Rows from block 4 of a small audio frame classifier, named by matrix and row number. Rows with one number belong to one channel. Each number is 128 + 24 x the weight over its row's rms, rounded and kept within 0 to 255. All counts start at 0. Numbers have three digits each.
After each channel's rows are labels from the 100 clips, of 14848, where the channel reaches its highest value: "responds to" is what is common among them. Only what is clearly more common there than usual is listed. The data: drum patterns on synthesised drum kits.
# convs0: first width-7 conv (model.blocks.4.convs.0.weight, 192x192x7, standardized in use, each kernel summed), inputs 0-95
# convs1: second width-7 conv (model.blocks.4.convs.1.weight, 192x192x7, standardized in use, transposed, each kernel summed), outputs 0-95

convs0.0:109142108116095132094122109115142130157131122121124115162131157130160149124107190130129111103164110151083141094143120165203150126130079180127148087095144132141086120139092107134101134147096102115149164147133099117131153117114129086127112138162089144107123084135077131129148112109164133147
convs1.0:142149075158153113134117159093121122139123141131108135133140151129118117156117126159161153147096070123156087131163119139163113173155110099187158134108109150125100066121076110099105088101111140105110104077148117084074101118114101061150150104104137164094162146111087115158107149125103125128
responds to: low tom; half-time

convs0.32:139121120119146060163131119146127162175120127080114156105132105105108128129111113137148103162158132137200124137124141130132136148099067133112102154111128111116162100166137106176166145134096147114113072115129132154136121128173116115137133098129117108158094150134070133092123083157139094132
convs1.32:130136162109127176125099131117146085064079114150097093138077122175109103139146154117163146136119119096123112120118151164122139145131111118151130152124148098085160119102118108112107120085150130107115104135154137154100146135141131124158130133149164092142140159152142113149111189114118111126
responds to: muffled (low-pass)

convs0.87:138153143150107123084148136123102149078145096128139105143133149107121134150111118145125166143117138108090139127124102125070143134123124109126103000112138132119152093145183096102096117134119171131174211147113090098144146151117151145121155117132148110117139148139134133108097133129123137110
convs1.87:199104120120106149099143124114150141058153169118130158124179176105123154110163140133147126166131156175107111118098100134166144143100125111153135019092120154100170170104139124139127137164130125163128204125108129098148148099132121134136121120146147134137129147116115121128118082116167131106
responds to: clap; closed hi-hat

convs0.105:141138152131141181121109127109105130085090111119105124102121125125108126150113118106135112093083140154108159125132145138099143108123061154136136140161133136145111136190193122100172122128122161156119123114107118137139119134125138124117101098109118070122108123138116146138066140130124116131
convs1.105:134105155157122157115138142130132176109138118114115118120135107140129126143157147172138142108116151121156114150157118162156161135140058119170137150178124150128150142149175117135118142122162121152157151128147135144139192146149105199139124144172136122151137123166116108138143167119122111134
responds to: low tom; tempo: 80 to 90 bpm; tempo: 90 to 100 bpm

convs0.110:110131141147122124123135130105133116144157128129113139118132134089127106140113120131126135191147138176115132122138143122127115140104121125137158146155121125092198097072132160141145113131132193139134119118115119111107141079132102122131130158141135120109139116133136129140143149103127106164
convs1.110:143112112148135119138126111161147136135141111135118110066136130104115137138113117114131135129115141127137138127124131127120097127163139116137115147129146151115137121158094116123125165129100105090119085142098106077117098138140136165089142134098158116142105102130153133095119109104136128125
responds to: open hi-hat; tempo: 160 to 170 bpm

convs0.93:130118095112110151098110153136128141135152126130152188106128111138140096148110121142101139108149119119119140108133111114114146146122113109116163088142132133182117144137117109135149121120135173131132130108122127037113123149152144123088123122139117197140176155129123127109101119137150154113
convs1.93:148085163096112159115125130134134105129102152118177139122144142113171101120140154118123170137155157124136147118140138125094124088120125159175115146128142098153109105115123140189157116147118111153155094132161143159135131066147154125148118137126170181150127145166130121134128179101177181180
responds to: low tom; closed hi-hat

convs0.55:158174132179145122128186112118137143163130113102140114132135127115117183115100146102126117107135137165131164117122093091059126161171142161132131124134130132091127111036084154140063168117151124140128125174130093115153118132087110117123107155152155125133108065121146115137169124118142116141
convs1.55:181142129127161109122128109105127141127117169160157112129148114096147138101108093108067081156006072089118087144160148150128168159176128095127147148098105092126110142122101100099149133125129113123135100097114109112131135167160120165160107136154126134142132124174144166134127165110155117141
responds to: shaker

convs0.128:140152103155141168146137122113151169101104141111144134123129160135152089158100097107127113136133116152122116136135131136103149136137100067147092116133124113130140111092112136162170145127144185136147190092136119145115121140102124140076176134132067046157154103130100158129098131107120131122
convs1.128:097112154136137139149131152122146120159106117069094089107176144143074136169130133125142101114089064097150082150122123109118149104178110140155101136093194151108105111146127127100143101083161138121117103094164123124104129108118131123098150115133140056137117134119115101099163124131120150110
responds to: bossa nova

convs0.158:125086122112136136172139126133109111107149149147164130113121130121151128098137132141128094106160144116161166127100115098113144148122070139128104071111136122122142182107119153138129150120082124119155111135126076103134139124120155121169123137118217164162092061130081133121199125112163092102
convs1.158:083137141102087123109162081085101114150125151150153116149147146136110148124146143163131136112151158166125148147107098094138094107105138125130109123130136125144134121151092138126130099105141143126095138143090142119136128134116130079114109121144110111126098100090109090088142080129064112092
responds to: rimshot; tempo: 70 to 80 bpm; random hits

convs0.3:140099136151127127136113102150112120126089145121086082052122155118112149147132139115139072137132139151129134083140159131156144110105153162143135150122155110098137158109156163118086152147106141115136092087108143160127122129138135101096117085120145157104143106125114153120085151174136093140
convs1.3:149110117125143114139120152123135145171084107102144083139136121130108111149132103153126122116094138133128117125103143109148163137156149101160154104142162178144103145170136123109145119150147113136116120076241120116047130126122147152108133113155116150145164093203100162112147126124117079164
responds to: high tom

convs0.181:154121122109111164127150112139109165156126108121108130118133144135162142172109112139158087121095130135107061117152102109113119090132145103142142096138127120149120173111127117135102120122162095155121049157137170135126128120142103153130124119133077130124138102136117154143155133143122096107
convs1.181:142133105116153120144140117108108086163132125160148100152205143152130162129103126147131117146125143104147116124170144110130147149153121140135124109103159085152080160139084119115131079107107141132123084119086096135084098138138137080143121121084124149096130144148102111126097110145139124167
responds to: reverberation; text has "room"; text has "reverberant"; ride cymbal

convs0.28:130124149132143105112163141131136136148114128094141137156137127119101154139152131131106140050113142118107080152140086134092149132111099159147121074101138162150130101145122111126124121137137136139136099164143109064130146136171111124144132101138167113129121175137092153096076084134137140153
convs1.28:132150151141122155072113134177158154109131147090129125150086127156113129132121169105154121071135122141112141142142105150130155140157130140157141087112131172123166114142136090130116100091134102097130166157164134134111116078130140138150120138117126116139144162104130092107128146134152144136
responds to: rimshot; closed hi-hat; tempo: 70 to 80 bpm

convs0.21:100128155132118141126130128110138113103177124155130155126149141137133138139129115123148132164158122105116156116110121114069140134110123094125164149125130122117129131096128113120128132147144145125139146197140152133104137132128145124125180125086140094117120155128146118084100136098153119119
convs1.21:136128143162106117114115109139051175139154127126097124100152126117137142131146117138129132142149155135125137103131132140146129144162124120138172119146099133140093115121140130120129200172145195146157130192046142129216151113095112092137085102133149143106092116138120138133129113098170106180
responds to: random hits; tempo: 70 to 80 bpm; tempo: 80 to 90 bpm

convs0.75:145146124135107156108113110152121119148131116111129162149138140127135083127128111101120089160131139168138144093132131118107136109106138092114138130116141107131155144068129119103104132089148113134115141160101143127098075108130128138147122179168106162124131123137106109139217112138100095113
convs1.75:144205109109081127121151140114132127142127101139154158140098176105146154103149149147150141106149142125121112140150122143125116098125131114143122096106051102116123118123145105117140154097113124080157183150150111100126118181130142156133137152094104145137174164187155132112149151129145123103
responds to: bossa nova

convs0.5:131120133145118140080078136107099131082132127147165107146134112132123121121132119109126125102159128150115147135126154157131151152136132132118098107129156154153160154107131102082204149148099087134121121126119096131117159177101124127097121100130093195133158153152081137144119145127130113142
convs1.5:120135103140130098157085132152166136149151148184169132127132119109169152115091156147126182138134112141147153131148127137164125139153126123142093126153148168128145140119133133141080108107144107133114117164122136161104093133121107134125108140141135159131119140095145074117128116114114120130
responds to: high tom; tempo: 160 to 170 bpm; low tom

convs0.101:122126123115129124092204148112139142138143104115089183109128118133132121171120133126142107115120138137174103059138122138100173137102136134152153130092119121135136121154101147147126117133116189126168134120141097134121111099151112156104117133105115042170132154116126129107081107117145139148
convs1.101:135140087122129118147166116152134121121105149159147127101125087125113099128125135150155169144155155160125128123124126137141118149132134145128148080139170159110131157119109132159134099121152109073135156129021176183141159145064076128125099117137134184117137114143135147109136097115123152138
responds to: low tom; one drop; tempo: 70 to 80 bpm

convs0.24:143121140068138119129115146139124159194114134104103112142125107067138130129098134128127099170153178128119140112111145128116126124131108134144168129135128114135137118155135126148134150129084160115083113094117181152156163183163124146163090095095133099151072134133096145099132122141126120160
convs1.24:143112103117129144128124112098131146040123115146134115126083088100098130090121122115108087137107125107139135089143179105145139140152120128128161131168127077130117115161148094117127101131141131117124125171128121145146099087087123089126064108142134073122100107145128128150137114156121151081
responds to: tempo: 70 to 80 bpm

convs0.102:129137146117142124146072121153129112166113186121100183120117100144146127123144117112101115069146113157133119137118116132128144132125134140144130205121116113110152141120132167164166129139120145136128064112141137119116111086118113139134092150117120129141095153121092124115117154136143074149
convs1.102:087143115126103123119116141174065150086115075138134141146094092126084140123117121136120116166102162112115136131097108114130158105126158123131162050107144142120133159135147131165116176131098111142146109123117120097162127175173132167132131137134142127151115142131139130115130111126119097119
responds to: rimshot

convs0.76:122114145124103113182111106118120158108096138119140096130149132122094145106140135147140137151133117116138127106131137187097104126133147160122123090136098124149119160133133141107094126136126205146125075079121157156100111143139149127128144126119103151117123109137109131101166107143102072162
convs1.76:105136114127158160123145109094155147148153143134111145110144154111115137142110104145144120111139143131099086170135143108139110089113146123166104134127114112102114162094134121134125179152096076118169133114163126133134159121147147204131161138118138127162161121138135144151119085114131121133
responds to: bossa nova

convs0.31:128102107146132088121103150120113116145136080139085149148129132143136106123137129105111080169126127112165110157139123131134134144118125123139142104094116117089157113137124119110040133112181209127130132153148147086132134168187145127145099122153125085157102125115109141111148136125147118143
convs1.31:091097134137109139099128122146112103090146108144103119146129130112166097145150155122120132152128146135112103135153155141119107136163158147136120144135123115125087089128111144122133109113119168117159133130111127095149157126169159152187131143174097126145119131105125084161118121156114135146
responds to: low tom; muffled (low-pass); tempo: 70 to 80 bpm

convs0.60:123137109108172146156132100136119120128116099078112147134109124151147137156151142124127083125117125128125093105125129103094110145150107052132110139086143118145187187110143111170134116122124152120114137118140086134141163119128118158137149186099048135158090064122138129135115108127123092101
convs1.60:150121168146157111116120130156186130115135149157118147159087132131100117099142139127181135113129136114151121094104141135089145124167137177103116092127127132159122150161110180165117124130149081159155117146125141118142131090106131138108139119155189157123136079155105162125168113139104141128
responds to: bossa nova

convs0.135:107067141178105123116072115132070140104130089110133166154122177083156143157094153089094150099143136125118135085120122125126167131109138151132114153124146115083136151132125135112130132132132131125118099137135111104163104101122157119147141072093139100085163159123160087120149114117102115114
convs1.135:140073142141152124159126141098161191137153108111126143143128142123129130137165147083127143167121111131148117100100110146118127115145121120093113150104100102101098121133088113111074092101127110117066097107137095111064136135097103131129170132127106115126115133059105080106127118124119098113
responds to: reverberation; text has "room"; text has "reverberant"; tempo: 150 to 160 bpm

convs0.118:130154147112144140125166127101142110087139153114114171108127140156118140151127119125123119154139121124105134139122111150141140130150100105128125116136134121131135144116126123136145146175128058104106124111112085184147169113112126112138118172139084134105129142129153119154079156128116128116
convs1.118:116147131149122111144152174125138150156147132145148152135144132164101133151145151111146133150124156141134122143127165177138173127161112154159149138143105083122103124124103106168104125143131113112130139132056117116134156150124114182114146122114119126127143132096118118093104122127115120149
responds to: muffled (low-pass)

convs0.154:119101147093124146097152102123140125125131133134137134097131142087104126118159144153123117143157152169105125079130163190085130137107162142140147153107139135127161106167066124143130133123153148133117093107109156126154106171112135128120114102162087099156150106136123165116121142139131104139
convs1.154:118119109066151090141104103106117135149152073137117180082153168162158104104096098111101114106083136112115117137149101172121161131136159151148109141115171121134136112097143160134099162199119117128135125120161125135157116083134128100102088107164133114113138148110128121100099097105126119109
responds to: shaker; cowbell; half-time

convs0.103:131092089138122170122125117149121130104134132147132143136129136149132111143116157148149137142112092130179113146123177134121167139126142138140133093116100121122144161141131123091137135132157086142108131074141071135130140105113151150106155113127136059111137113142119136115153133123120107130
convs1.103:089169101095127142117141173151138112088160130143138142141082159104119129111081094124127143122092076130117092153142145121135126145117121154098132107112125138088113122147142088158147110158101150100152127075124152130120090128102142123168171125098120154132132173120116114150119108099092150158
responds to: low tom; high tom

convs0.97:134123152106141135091117157138154118105124090135139168131132120167149143114151135107135147114119101127111113145152150153139116138096161090117173137103120103132162170120077135097135129155114093128154133116118129161132133175134125148171100165084097093166077147120130162153134076113102095134
convs1.97:151097132118146160122102104128030122163095142113137113104173101128126133149156118169133115112172069167139092073149136135134118141126147152109109131105129125138122133151128124085121159143128142175129154138095179148192100117107109118126106123114152078123112117144101154153154161113111095130
responds to: random hits

convs0.83:132137127135112141156103127119123119145088146128163115116145135131094115107111118147123112132141106121133164112115158109110088134130130114114084130132148132096130123139136099121087118148109186135131114083117143146095083149122110116126179125132110105141098164146108113107147102124171079122
convs1.83:138160148155141115144140137114146142113147131132121135107141145128117125073122105137156123157132133110148150118141118139140080105116115126112144125097101109099121140118151151147100123138133086076114134114159108172097114110119124107090116123143094146140168128173148106069123087123135147153
responds to: snare; one drop

convs0.49:132153129130108118159095140130117130122119112104098116103130102137155149147120163138143113135084118115167146174142105116138102133115146069131097113140129139082118129119156105130098147127145128121124091116141115149144129160187147139117119139137103124125088102118126105096107132108153088145
convs1.49:151129094137119148124110120101130130144096113134116137104161139129125111138168136148156183082255161198105124130131104124198075116097151130140083115132115138155101141098151142127130185114132141142146140125092129139174113154122157123137142127126143127130103100135121147162130138133138114119
responds to: crash cymbal

convs0.78:130116128119135160161092132111151118111123133107168165156133118151142133125126198150107114077139106118172165113103114114148106147116114121106117141127120119094094159135130113148127113101165130121111187076117111155122139127103153129172155095130066118168105135136097136124099116124127118111
convs1.78:150187089138129106107116102111107100126180130121154149172154150150111161144129103112117146146155115101129159116095114159105075108131118079142120123142127127128132139125164102138125166109136073110172162130147120130156139178152161167165156130154185126164148123167153104133149109154127106108
responds to: crash cymbal

convs0.170:120122140104092154165125141110127116177127099092081168086123116132108149106151132152143104200141113109133137119156119131132161120127091156160127174128121131139130143136145183138153124133131141132102075123113145127115148142114093147147175140139216099119139144115101135132152097110157135098
convs1.170:115146132124162140067118148136124147088095132182112145161100146147135163111103159144126143113123139126102169149147167146117101132168117111109140072120113136119117144133140111137124141132160100146130102154046088139162140125121129136152161120121118140121125175096145091103085132117099136111
responds to: shaker; clap; one drop

convs0.176:101130084111111103164141083135112154173117127147083114096131141148124119134131139156146181157124136131125135115151158128161121138120072154124157120127122123079138110128141077120099134147109142139116135108136093086101102132145162147141135135132177083127145125130121141090173110093117153136
convs1.176:090123098117133088125125140145112119068119165116078087145119089160111158106137127127106136119101136148100146132137147154140139147200124160161209105127115113082126131119119124127129137142172106130130150141139185127124131163133130108085159094110129145126160105104137134106123157152105136171
responds to: high tom; muffled (low-pass); tempo: 130 to 140 bpm

convs0.106:145172151138156135141165147143159158074117101125110156110125122116171176146126155101111185115143104149144138111149114099063156108139107064151127129162106133124115130089147114097125137125125144107128127087077096145102112070102124117130083136120126073103143127120138076124121110131111126101
convs1.106:158168163141139170114109145151191115077157146213140142117128086089156143094119093136079114114127116113109099143110107118115146133088135138105123120136116175112116150116172121147144160135126101144115084123156160154144101160140124115160128128084133095117140113109127144125072111127140139119
responds to: one drop

convs0.169:130143091129108137160103113096159131184140111133114130142117155141125121116128126176145101164131138147101094141134137145061114127115119087113143126133166141135110112125129141106097110116093155120122105129132148161116155105156097146160134121124204100087134110106157155125190133102152110173
convs1.169:131147140119158124146104166090136142064131143156141118135053149138149149126147153148125087114139107134148140089108128083100104143147130150089121128100148118136119122153109089114159105126155157106123074128138141156128124123110127154147126134141111108155122105151109110149116102131164105076
responds to: tempo: 70 to 80 bpm; shuffle

convs0.33:135092122136107116171139128112127124139129080146162147152130127136132095143113101128143092161108166108108123084127146143090123134139177152142149133133155137074071111131126146114140122136131167122130098130076103125131093119170085124088108103134186063151126147133118167132130144133101145148
convs1.33:146101130153153145087125106128136132142142123123123129163191116136102125111101115093123080135131112142127120060132132126128120141114127108141143146133102166131166124133099134113131105106132119147110109103177134156132169131097128171114106142082101091128080099178151161142143135131123157120
responds to: muffled (low-pass)

convs0.132:133151149131117127122117119140128152144127096167143113180145141106137143116140087139123116119148160142110116147110130150085133167117126105117130139151140146112147103127113098121114140105139149138145103115112177139143102094129085123092118144138052144112145150111125094089088067122083130154
convs1.132:130107164112131086153136150106121095129093107151116097121110109137140121147121183128143147095109136100132110116143172103111117157084106123138132147125137128101080137157114132164098063127121118132115101142088109119105106117108129124139145130117119113117129098149153110150197147150111137078
responds to: muffled (low-pass); one drop

convs0.175:129100164107109138131143145120112121134133114112095115106111153132123126121146194103141157152126143129155164089138098131100134113092072107148092160155128117108107175085105149117129095126149111110139107066129088089150104152162147161100146139115154108100136151124133111158174123140095127115
convs1.175:169108130164114139156109184157176150094072116186106148175080132152123103158124103139107098117131103132109123116167154177095149114108120174139111116156116125117128155093124134149137124116100160120150115129160127135161167127101140135108162104124123142114161125158129154100137122134122144151
responds to: one drop

convs0.166:129124126109148094174111151117137126144111117131187169135143130140094086124128140140122113097118111120104124150132139126097146132121120189148140108116139122107135147093122155140109105160123129136114141127103109132128123146107085153136149062137228178112102100127138099138164082129152118110
convs1.166:116136160139105150094085125090096133108121115120141141143105076107107124107148091142146119167131106142111100149159109102068145148106136104118142136109085119134106156124130081124162161167123126162123199152057137166169183142139120134125140135156131127149098154169169114157133114105119116127
responds to: tempo: 70 to 80 bpm; march

convs0.112:150107135117117124116116137127098106122102151115129109093113150126093176113136114147139098227091113140092169112122135132116141118124098143143139135146109112106152117142117147138141136116129131139113111110120227106132154193143119110171163137139196187121153123129144135117134144133129095151
convs1.112:074097107106143139117164171131145166164099090117128113136081146102102173117129194142118097087130117111172176088120156080125117157171109079100133148156144136094119109154108091133130133139155119174128111169091075129132071121116113099152087140147110129110130123095126108113134117156120110130
responds to: clap; random hits

convs0.86:141118130116165148126149112155093157131126159084120082086137135090143109117123113109108119112148107093116145116122161159159115098135171139112129117099110145090105143155108128148151120136118122126092128131137131111141159126146137115134141135125114139108164148136136150145086120148152103088
convs1.86:128103142107121134101168154135162130143105094118107113113159153102128139134136108100135102140125175148153114140080156126148138149135127109070134128107134114101140155120088132130114109130103153130118095156106118103126121129112133118127134130146107129143117158218097129092106113163079135166
responds to: muffled (low-pass)

convs0.73:130155133144150134157084146133124126113086103105119073120122148139112118106129071118136127140158155103092130093160097110148113123107110174115096121137153137105119129160147161138148104167113150150128124101122134126087077117142157144145169143121186113107067173141122131098120087143117113162
convs1.73:139142109129117115124125093130127105129122123123138141146180130158153126108105108121131137125112118138122153133153116138132102117169122131135147130113117125098108142134127112158104057135112139086074128104082104146087101126084125051118137123087102135108113156134123127125117152140122114115
responds to: one drop

convs0.59:132133105167109157161068091158090132096116115135092111123115134145148162147141131120158104122104154137138145147105115133171156124142092139096159133104134132120091133211103144120093148166130107107130118128106123148145109148157180136127121088100167111138116130122119164137105113127167146108
convs1.59:134117142125152139109089145177155129121116128113124110114097113114137119133140121141124155113242162158140128119131130106138141131088124118101099148148174160146126123098132132119126095112115124155108127112252122129041119107119139142121143095112153120129135124100138111114150105081139143131
responds to: closed hi-hat

convs0.143:120131135111152130121069140109131160116104112153145166071121109140158120146150149161161134081142161123152124123131103141094151101102138110125151114136139135129131131105104132109083164112094115123124166160134126099137150184148097106128135100122083141153124110116117141115140147126147053126
convs1.143:129092149117125159118100108145130178141137112143132143147176129129158123126161118066141139142116142109135145133146135155147135113091108132120114128125112059098140119115120132106091085136145139129135159161120123120120123099101123098098128124139123123110143130136124112106124150141128089150
responds to: reverberation; text has "room"; text has "reverberant"; ride cymbal

convs0.114:130074110136120122126149114164119116149108117141087106091129139129110162132117134146121128116107121152135142083130172186089136108109114129110145161113107124096142135137121146098048119126097157123158167107111108119136120135168105109128135123133132177159124142087156130102107094132140146134
convs1.114:134107152090138134124119128145165136094116146139133077101106134078126160121111119114129104123176162124135142111103113165118118127166111126147135134120169107112119103104111104108185127118163097174164130140151165160145142144115142103129146146185134143141068074144146151130142191156122103171
responds to: muffled (low-pass)

convs0.44:135146175129144087118134142145110110106131137122135132129125103110140138114110129095132116066145129122138105127157123106126134111132158231144112101124113125126150145067140170145048123170088093144114112161093145118114081141110094149136132106147166139139120130140118141115169134136143105122
convs1.44:083132103136136153146157119142209117130167120125137107102111129134140143127125132136132097149111118108151119143118113103113114145111147088064139126107125120156151177170125082155148120116139100149130110163147096109101167130105111096097118121119125128119144130144105150155119125148107097119
responds to: tempo: 70 to 80 bpm

convs0.13:130174186137148141134131135127146145082140105165114177146127127117139132116110155119110137153125135116123149147135133133143140128107107119145149135131116102107135104131135159134134111126131153118153121137141125171114120084118143093133143120096153117129137160121129114090115146128199132117
convs1.13:113117132138139145126121119137050152132124137113138120132154130131137113148162125127147137153154142134133140123101131137131113148115123140108124104127139124123114102128122135137119232118141136176149118155000156134231118140152136124108138122120162129127127124104110135139121126115131144136
responds to: random hits; ride cymbal

convs0.70:126159155134140122104129136122124114147132157123128202161130113146162181124133093127128114133106128125131104129149142130090129100102102134121146115147119133115109093095119099142072110107178201148151135120161151087111094124163143114118085128159122040112105099106165137107158157138157103141
convs1.70:113140130145126086165129105136155137143130120120120134116114142134127112067098123107121110138117150085122185110155140175129100099111138106114118144137150168136124134145108127142131059087102101102102126167130121167085156123119123152126123152112140255140144110131157142126075118109117139154
responds to: low tom; tempo: 160 to 170 bpm

convs0.72:144161109128084148132116148127138102106084142125110116169132120135131131125136087112116107093123124124154146090142096131136147115120168147131132131135124134176116118095135122138153124158174163139139124220119148069121116169139138151091138053142149099147123121138130153109141122130120128104
convs1.72:113175114118145142097115165111135122166084146144128139126097112127112130148154136134134122137137119082146135136121113086119136122177152155155150159167133115119141138137140139140131156121124083128141134135116113138117128129126115074121100121121137094107098137100098103115086087125157131121
responds to: half-time; bossa nova

convs0.19:098142131150102125109142127107140113130156136162124158124136163130146144121170106100145138097113128100136145159102137155097116158137104130136148099119125114134170095091129105079117146113136138111139138130096077110112112117116138135091160196105123140122102141135131134126151125106128130103
convs1.19:119153114154133101145141132112087119114154133128107115124094147140129125151119110121106136128165095088121164127084122120171117097082134110066069111131085133177136143132133152111137092148037120140139098165075114125113124146098094068160125153146127104114063123107121094114146106114091105090
responds to: closed hi-hat; tempo: 70 to 80 bpm; tempo: 80 to 90 bpm

convs0.62:145133141093139099105173149125109126123139087115132190130111079112145125117109097090111107148140159120131101117112127119116124105130148126136138138152142135130140141144125138133093116140104092136132076093148165123113179150141127151123119131130130181185137143127128117129132108132144115142
convs1.62:097154136124105103124142134135111132166165117140148161099155121096145126124103097167116134138137097128105138140086119080138100083083112145081084117120105108129099147104129095124105195157108121141196172125152114155135122137142137131146121146132100148139134159076135143089114125082115117112
responds to: muffled (low-pass)

convs0.53:128114130154101146152103126132134117118113147134093142134116152150131147107129128156118100201110138137144124142122145134223118146151147097144110124127141138148141122230103112135130142123147075106130083101116151152112158124169204137124085114149107134138098151144115164146097179148143132132
convs1.53:142129117131129117102077154169149123145144078124123125112145083129115138143115132118132151109205174140135122137149122142189113162107110166091105139116121179121146133076101115142114116105100150156145116111121114146112116143085114055095119129077140114114110126109094119124132131149142139142
responds to: tempo: 70 to 80 bpm

convs0.127:134160157121110119172172136139129143084100106123098125107126110115157125136114172126126149096144117139125179121119152133116130173140050090162110093140124151121115113061113147164132145122166108140148096146103059106103141110129135114127143125132108096128148170130152095116106134128168124150
convs1.127:131123126128133162159116134133150113121082130109128083168081166120111101178156113154128144116131143157144130121118141078114138115195057131115106166131158166137137087148073093114151148137161164136156101156229117140154119138115126091147095115160151077112127177151131137144153136115123099168
responds to: half-time; bossa nova

convs0.107:121111124120175135167128137116141106094138124146129148131144138100164143135147140141150184113127142152131102129129102110118154138125120164145134107139134130135122171088136088136118137132117154122146075123116101129139160116124091147133141130098093095136108162119138107074112115129120109124
convs1.107:140107129118122138118093129147161121120115121114109142119145136148136117143129121147157134105169134133126127132109136110098132144086114148124137126121124139158109163114166140126128087100137097113119109121141128104092120136145136137138135129135136114134149135121161148155153119134158122127
responds to: open hi-hat; tempo: 70 to 80 bpm

convs0.54:138108138176160123121132130123134144117096132121123142157126139179117143114141129130124118134119158149149108153124122129164161144131141097142143137127169126146142145179114112112113133101141162119159121114160106108125138111129133144078121152128041112136088132135132121135130125137139158135
convs1.54:111129118132089141129149147150135104129129121132175127125151110169130111135142112115149177124235172169115139148105105120143098112090104099106096132145143142141107133103130125149136138125102096101144110134178117107140065151121157108099107100114092141096120133090104138074120089106125115133
responds to: closed hi-hat; cowbell; tempo: 80 to 90 bpm; low tom

convs0.129:141123139126113093086136153086114112149145131121142118125154118091145118148108118116117122136133158119098097089122127139123095118161136149111132127154118122143127112095116148177134123126122109150126123104113080142118137114164143160144121184101138169122115130134124126110123122097121114145
convs1.129:137132101121131117161130099113119130135118138104124123150133138144109102150160120133131108132125145151186113103114150148132099182053112081168134165098129104115110099132095101087116170118154175151131110110181125128138133128125135119152114137123155113128130111124140125148149176156127124143
responds to: bossa nova; half-time

convs0.167:114124146105120092107150112105127097168141129105171126099118117139105108130137120142112096145136136108155159119137136134097157127129111230120131110133128106093136153061103185152121142157096125114130143130118086119148133170111066126170145139112185153124134092121133109139175115130143109167
convs1.167:140150117105128171128125132130098146144139154112134115108228132128122127107083119142145136128094101136126145092139165171149160147176134095159197132130131126132136132121158123157118156133167147120111133112034163115171123113157134104155131130127122130119162097149137127158111150134169122119
responds to: random hits; tempo: 70 to 80 bpm

convs0.11:130121140102148186090153108151113128140149139109151156109123126092130121143167146155164101166128140170145133144132129142119150118122104163144126153107154142092137123133123159094106136125169091112114108065135106140146163157130108121114125109145074152144139121118145175094113112120149141088
convs1.11:114097106132154072123169076134117104109119136122123155148130113132140146111135142138129144125114126099149167153117122124150117132138116118122140127169183134117133122153118114105114112139124141099123109107174157141134132128131098161110160129129130170130120150198113154107183154156134117161
responds to: bossa nova

convs0.187:125144125119106148139123162120115112088156100155111131128140116167097133171132121116103098102147098132090099101122112151164118121123132126111111080163103121146141125115128120159122135145099116139163157127138131141146107123168132144152106142137048148132159080121119143102130150143126149091
convs1.187:136093062092120113127136166108107070139146125072117134127102110113094116114100135139116116155124119142145077111179149129150122140149125087164130115108147076136118094145096130122136120207158153156087088102093130162118139119113139103146146130122166136107100125097096140155133156151100132163
responds to: crash cymbal; tempo: 140 to 150 bpm

convs0.177:133110156107110103113107118105175121118103104147081158149135136118067100123128130129118096170143136137157125098128130137160150152116073076123137150119123137100151110137095117138111122152120133102155120151161135127131113095117134123133151097117146135146085127122138167156145145145133124138
convs1.177:110168119104134121140122116113157138099169132146135127151054132118126143104111118129100137098103119099103161132114145140152177101164131147128135140132161160128169152085132146126150093166128134112120139173089117125122126136103148074124130111132122152112189153158129109136099107151114144145
responds to: shaker